From a checkpoint of a small sound classifier.
Model: 5.61M parameters, log mel input, norm groupnorm, depths [12], widths [256].
Training: muon at rate 0.002, 18200 steps, held-out accuracy 100%.
Rows from block 2, named by matrix and row number. Rows with one number belong to one channel. Each number is 200 + 40 x the weight over its row's rms, rounded and kept within 0 to 999. All counts start at 0. After the name is the row's rms in percent of the matrix's.
# filt: filter width-3 conv, dilation 4 (model.blocks.2.filt.weight, 256x256x3), inputs 74-110, a 3 kernel for each
# gate: gate width-3 conv, dilation 4 (model.blocks.2.gate.weight, 256x256x3), inputs 74-110, a 3 kernel for each
filt.176,101,170,148,137,290,181,194,165,105,164,246,182,261,253,284,163,190,213,206,177,170,213,157,115,141,191,113,142,149,197,226,185,188,171,181,207,238,204,201,173,163,145,122,180,168,130,194,235,153,234,250,165,207,182,203,206,139,161,152,112,232,201,180,228,164,165,164,220,101,167,199,208,219,227,227,282,245,193,165,247,181,198,215,180,239,243,227,235,219,246,219,196,216,170,188,172,199,235,186,232,147,90,177,72,182,196,244,188,229,194,200,253
filt.177,097,145,124,107,161,51,153,200,175,198,249,182,203,142,196,171,181,157,164,212,189,129,207,187,173,187,152,152,170,86,173,155,274,197,207,218,216,142,172,205,230,183,198,244,259,240,213,233,243,132,165,270,222,157,215,155,220,227,219,206,256,241,171,145,217,153,169,167,178,177,177,144,197,234,180,199,213,206,164,240,203,141,158,157,182,216,178,186,173,195,169,232,99,143,139,232,206,208,208,201,226,185,233,98,241,246,203,214,210,143,182,183
filt.178,099,217,145,191,203,226,236,199,187,127,217,220,221,183,265,172,142,181,150,211,199,214,191,150,225,222,169,233,170,187,108,151,216,243,258,215,175,195,240,155,200,154,196,196,260,242,212,136,135,201,255,266,145,182,207,233,198,247,264,167,201,172,133,209,169,176,263,211,149,125,183,200,236,168,234,281,187,210,193,233,187,225,173,163,167,182,175,207,308,219,258,235,188,149,217,244,290,189,126,194,169,118,243,196,160,262,219,241,190,202,212,170
filt.179,107,210,208,231,153,186,218,200,216,206,198,210,204,212,190,222,209,216,231,162,198,237,212,261,212,75,207,304,177,196,195,179,257,193,112,272,192,263,233,207,243,155,202,224,242,216,196,186,209,141,188,240,226,250,144,154,170,210,162,193,194,280,185,231,217,166,163,87,160,164,224,215,218,155,217,145,220,210,126,236,155,132,167,177,153,236,200,209,106,258,268,153,175,190,256,173,157,248,211,134,182,241,114,166,274,159,192,219,162,144,148,190
filt.180,102,248,216,263,220,226,228,181,186,235,172,181,132,182,168,183,177,251,275,187,141,196,139,179,226,184,151,227,185,187,228,207,203,226,181,180,199,152,179,190,257,244,247,180,207,157,138,162,169,222,209,164,133,156,170,184,195,180,145,131,223,146,181,174,167,241,209,257,161,216,269,214,208,280,226,166,258,202,212,145,169,149,167,140,108,170,162,220,174,119,156,211,185,279,277,214,233,185,179,235,249,189,151,263,85,71,157,180,231,239,232,158
filt.181,101,191,217,230,207,203,150,279,207,216,235,210,207,247,193,201,176,158,191,230,261,179,266,234,261,210,287,282,154,198,262,220,248,168,188,175,219,219,210,209,206,141,188,189,246,263,227,177,186,172,232,209,243,213,216,225,188,141,293,209,152,176,190,205,210,231,182,162,153,249,151,236,129,273,147,139,126,218,202,265,153,157,242,233,213,170,184,224,152,210,252,142,188,241,195,187,183,93,157,177,172,252,160,88,285,252,253,216,243,212,178,136
filt.182,100,237,224,127,309,239,206,203,235,198,156,189,221,175,193,162,181,192,195,160,190,168,268,251,177,154,188,263,213,224,176,184,214,233,198,212,228,234,230,243,233,240,252,246,226,208,259,201,177,206,213,206,207,204,163,167,203,196,142,195,203,180,146,159,199,249,217,107,174,141,205,166,225,216,188,115,191,143,111,231,186,169,236,214,339,229,195,206,313,187,198,189,157,138,270,270,254,177,198,177,204,147,263,180,114,227,149,195,155,146,198,156
filt.183,098,168,204,173,214,206,131,189,227,201,190,194,195,263,242,225,172,228,185,264,171,171,167,257,200,260,233,140,166,170,242,222,181,152,163,179,214,187,205,214,161,238,228,330,262,197,216,214,196,262,265,168,158,193,230,276,270,249,97,155,151,147,248,230,191,187,180,251,229,170,206,227,262,226,194,140,113,192,195,181,260,221,165,227,232,180,276,293,234,238,199,202,226,231,181,137,226,190,252,222,151,218,218,206,234,134,155,194,229,188,182,203
filt.184,098,225,250,271,297,226,255,179,246,201,246,165,218,197,176,179,226,201,179,189,202,237,194,209,200,163,168,180,149,159,204,180,153,142,226,248,215,171,137,235,218,173,286,177,218,269,249,216,235,163,205,256,174,194,262,187,206,154,218,186,230,228,197,209,237,195,191,259,245,213,251,215,259,181,102,207,200,170,226,228,190,247,192,184,235,229,187,260,175,145,234,210,163,245,172,210,215,272,248,197,229,216,224,201,92,219,246,134,204,217,224,211
filt.185,097,235,130,173,182,194,176,203,237,229,133,205,193,166,192,233,222,215,240,154,193,222,267,218,167,211,207,116,133,167,324,154,181,233,205,177,242,155,206,176,183,206,292,182,213,274,190,111,160,143,200,237,175,145,186,244,204,155,183,224,218,205,194,204,187,170,233,149,175,209,155,184,296,115,177,170,237,238,190,169,125,235,185,154,214,210,187,224,199,150,249,199,226,220,211,235,210,231,217,183,237,175,233,167,179,215,174,154,169,174,240,190
filt.186,102,217,209,147,182,252,210,276,216,277,145,185,196,214,146,199,191,177,174,227,180,195,173,219,215,210,183,130,130,87,76,211,177,198,194,154,184,166,210,172,129,221,152,203,215,209,254,151,191,210,96,83,209,170,167,199,212,221,223,166,200,147,290,218,193,186,179,185,212,177,197,181,134,220,157,243,243,248,170,161,209,188,186,233,239,208,135,154,186,211,264,232,227,170,204,250,196,208,217,145,192,242,179,244,250,263,260,273,244,236,243,175
filt.187,102,202,170,262,223,226,237,266,223,239,216,184,99,215,157,173,174,190,174,280,194,179,176,241,212,145,213,202,200,234,142,170,186,202,213,165,209,210,219,217,201,180,215,148,215,203,251,222,227,178,209,93,209,211,168,179,196,205,182,158,124,174,195,175,118,148,151,203,257,250,214,171,175,150,151,186,229,180,158,223,176,184,176,246,168,233,180,265,178,174,153,152,211,158,131,246,245,128,140,233,121,259,237,115,210,212,183,239,196,225,212,178
filt.188,099,157,232,210,171,233,173,218,217,198,146,174,277,126,215,195,226,186,242,216,224,190,199,204,166,262,249,177,148,177,269,174,159,243,205,195,175,231,243,177,196,283,163,232,169,212,204,204,172,162,255,282,197,173,160,204,227,199,182,179,141,141,235,168,211,211,139,202,150,146,216,115,157,219,110,136,142,178,217,200,204,163,250,214,258,209,206,165,172,178,198,200,188,163,190,259,236,168,197,243,137,199,226,138,157,182,247,176,199,148,214,203
filt.189,100,208,158,231,172,169,179,226,217,215,215,202,207,163,173,214,208,204,260,205,178,164,147,229,216,181,228,170,194,236,229,191,240,221,166,139,223,218,198,193,290,242,199,187,214,238,213,243,211,225,201,83,148,182,172,163,105,170,204,185,158,158,190,185,181,184,178,175,168,150,225,201,227,213,178,170,211,237,301,153,170,143,234,189,137,185,231,159,108,108,193,190,142,191,237,236,174,246,221,190,235,159,130,223,191,227,232,218,187,272,219,215
filt.190,101,146,197,217,215,181,152,114,153,195,225,198,234,194,153,125,212,161,163,156,149,229,215,214,183,282,198,218,243,120,175,181,227,183,162,165,182,76,145,212,221,184,199,178,186,198,232,193,165,233,70,150,171,172,185,258,249,234,172,235,177,252,205,215,225,234,212,272,231,227,281,209,233,167,220,210,135,132,153,230,215,192,174,191,196,227,173,180,140,176,276,175,146,140,216,186,189,196,199,204,144,207,247,176,94,227,192,234,200,143,136,229
gate.176,098,142,246,242,204,232,225,210,229,175,225,135,158,175,177,218,151,211,248,216,222,247,178,204,178,193,179,151,199,163,180,173,228,183,122,162,168,205,210,231,203,165,221,204,204,179,185,174,245,187,197,238,140,201,189,191,82,128,148,225,201,214,181,164,230,220,199,242,184,165,150,186,241,168,128,270,201,235,276,207,235,260,229,201,211,189,139,291,252,147,217,240,217,276,185,166,204,211,119,237,146,128,151,140,170,205,130,150,219,189,160,225
gate.177,097,119,137,248,256,215,160,242,121,140,226,231,187,205,186,214,180,167,209,219,267,249,258,244,228,158,177,180,168,187,220,158,197,170,212,270,154,240,198,196,277,238,197,254,190,227,172,184,163,162,225,247,207,197,200,161,239,166,302,255,180,256,255,179,233,232,250,236,185,112,210,175,170,204,261,260,143,169,200,198,235,213,209,212,165,177,180,205,228,300,123,199,219,233,214,253,285,138,174,124,198,211,198,290,153,177,190,214,183,189,139,183
gate.178,106,201,196,194,179,164,161,127,272,133,154,183,145,246,214,215,190,208,156,267,273,182,169,177,169,177,151,158,194,207,261,195,212,223,237,198,255,136,252,229,259,274,109,189,198,168,108,152,153,130,211,175,191,155,181,147,140,145,192,248,179,216,251,249,192,185,165,206,225,190,151,165,184,157,143,222,130,235,229,185,185,195,198,217,223,188,178,115,237,215,89,165,248,236,181,239,177,231,200,197,111,178,232,245,197,140,230,137,235,173,251,249
gate.179,099,221,276,227,196,156,157,240,190,250,247,235,198,152,191,222,247,249,210,265,199,201,164,214,210,283,169,229,249,234,247,167,218,164,146,181,106,208,192,233,176,182,190,170,264,269,222,197,189,133,189,198,271,206,272,150,138,95,214,144,117,174,236,186,260,238,180,184,209,208,202,174,209,211,278,311,195,209,211,180,189,173,229,136,142,215,183,174,307,249,181,162,205,186,161,247,250,230,237,207,234,195,225,133,151,169,170,228,185,251,173,209
gate.180,100,263,243,219,136,115,198,221,200,280,182,184,219,265,224,220,187,181,163,203,208,197,255,208,198,195,155,218,221,226,291,142,186,188,206,190,197,214,237,282,115,229,108,157,220,117,148,184,216,274,218,299,175,240,209,154,184,162,131,171,149,145,194,122,203,168,149,188,225,144,170,213,155,205,263,195,190,141,203,163,213,215,138,202,244,161,179,237,215,191,253,226,212,227,172,168,258,252,278,242,194,165,176,215,239,189,172,166,216,173,176,214
gate.181,095,226,250,199,268,147,202,147,190,183,188,235,190,161,182,179,132,194,241,136,148,251,267,271,229,214,237,166,187,197,273,174,141,223,222,231,180,251,190,195,218,244,226,221,166,228,216,213,171,166,176,121,176,142,232,188,260,171,233,242,192,165,198,216,174,226,207,283,182,194,182,216,175,179,262,239,220,170,173,182,226,201,214,172,167,276,251,165,158,148,156,198,154,213,212,197,213,224,184,194,270,200,201,205,212,141,234,176,233,253,189,228
gate.182,103,214,236,181,177,174,179,176,262,170,255,234,138,166,168,252,151,208,219,215,211,172,253,218,192,251,273,211,185,160,183,178,254,240,217,243,222,190,170,163,179,144,143,180,218,259,221,251,203,298,259,231,237,184,208,289,288,267,197,221,201,208,206,170,221,230,250,158,202,264,208,216,159,224,246,180,151,163,189,200,193,245,269,236,204,220,227,147,159,184,297,113,187,145,190,187,214,115,215,235,170,122,205,122,133,193,168,110,136,217,224,215
gate.183,099,220,184,204,84,220,218,166,111,183,202,146,164,186,163,223,186,202,153,198,278,237,196,160,171,169,294,228,253,200,136,245,253,253,241,229,214,186,240,230,157,269,194,121,181,182,226,208,181,205,283,147,215,194,186,229,257,222,198,259,255,137,151,161,218,205,214,201,193,149,197,187,164,225,219,261,130,178,249,225,241,253,113,137,81,181,242,221,188,209,125,268,234,192,209,260,244,267,250,193,192,252,273,135,171,153,130,223,248,221,236,179
gate.184,103,183,144,155,155,204,231,204,231,189,150,224,168,164,178,182,209,194,162,177,226,189,221,190,228,230,172,215,150,151,141,213,158,207,191,174,259,246,248,192,159,267,220,142,184,237,221,197,165,123,204,232,251,193,202,162,219,188,222,221,253,142,263,203,194,166,214,162,213,216,219,157,173,245,161,199,248,209,156,139,216,195,222,236,236,182,162,212,177,309,221,208,150,231,191,217,97,200,149,178,201,211,203,175,233,138,251,139,174,187,202,239
gate.185,101,212,178,228,240,131,167,222,257,247,224,200,242,201,201,187,202,271,164,280,236,215,262,172,194,126,140,224,208,142,189,205,180,200,137,163,148,194,167,190,204,208,229,237,226,156,196,160,215,243,212,223,220,206,174,253,219,200,222,266,196,287,170,286,124,197,156,169,157,184,187,168,205,275,247,218,213,138,239,225,207,256,190,181,214,207,114,255,271,243,226,156,199,244,187,209,199,191,162,203,171,200,214,226,237,220,199,194,226,218,152,195
gate.186,097,236,203,220,219,207,132,273,197,165,210,203,152,221,162,169,281,210,195,186,203,202,207,180,231,262,222,89,259,256,251,264,253,214,205,187,144,204,201,229,219,215,157,171,244,244,251,252,222,320,182,135,135,130,165,221,191,238,144,178,184,227,235,208,227,168,210,203,185,240,157,175,142,181,234,253,159,272,197,171,264,266,184,177,202,252,241,184,174,261,211,168,229,214,165,199,239,171,237,234,196,309,201,232,213,159,168,194,172,173,228,242
gate.187,099,198,256,266,192,220,215,162,218,180,229,231,198,177,157,202,194,191,214,232,208,194,228,210,230,211,186,108,123,250,229,191,182,273,196,167,194,177,166,182,174,209,188,244,258,264,173,179,204,257,234,226,201,183,229,144,173,193,177,162,168,104,226,203,182,226,214,212,153,206,151,181,200,205,161,171,217,196,241,215,220,249,164,122,166,176,166,243,202,217,295,242,209,231,140,200,212,178,181,213,169,171,182,255,164,151,248,204,227,204,198,219
gate.188,100,230,163,212,269,222,168,148,135,220,118,218,229,200,137,158,239,183,163,119,236,190,214,231,269,191,273,206,209,166,229,170,214,274,241,238,235,185,222,180,131,196,197,178,210,183,206,217,205,250,184,216,192,143,207,178,166,159,156,149,192,160,167,123,204,157,194,192,190,215,128,117,206,171,159,205,195,333,201,224,203,182,165,209,205,159,191,228,180,199,188,141,129,184,236,140,156,242,196,175,176,221,140,161,191,235,194,206,157,208,164,226
gate.189,101,204,331,207,293,264,192,167,185,181,229,211,226,220,211,237,189,186,229,132,235,149,231,243,248,133,222,252,157,135,174,181,191,204,191,223,236,217,200,242,162,147,335,206,260,159,190,195,181,261,186,243,123,201,213,203,288,202,188,231,226,88,205,190,195,216,202,300,245,225,231,212,268,165,203,159,257,232,148,186,184,221,201,234,219,128,233,184,115,194,229,138,142,135,205,227,169,224,196,184,217,205,188,259,239,204,166,282,325,196,193,192
gate.190,102,178,183,192,196,263,233,171,137,138,254,246,212,169,169,204,175,224,208,142,135,230,265,199,182,296,222,224,190,143,206,216,241,214,172,226,178,163,186,172,208,199,223,185,183,178,211,192,199,239,339,245,235,204,155,179,163,173,157,279,208,245,226,220,189,184,235,267,179,241,257,172,183,181,142,153,291,243,213,230,211,221,230,178,246,139,105,109,146,197,196,233,194,120,177,209,189,170,215,130,214,242,173,236,176,174,238,219,130,231,186,178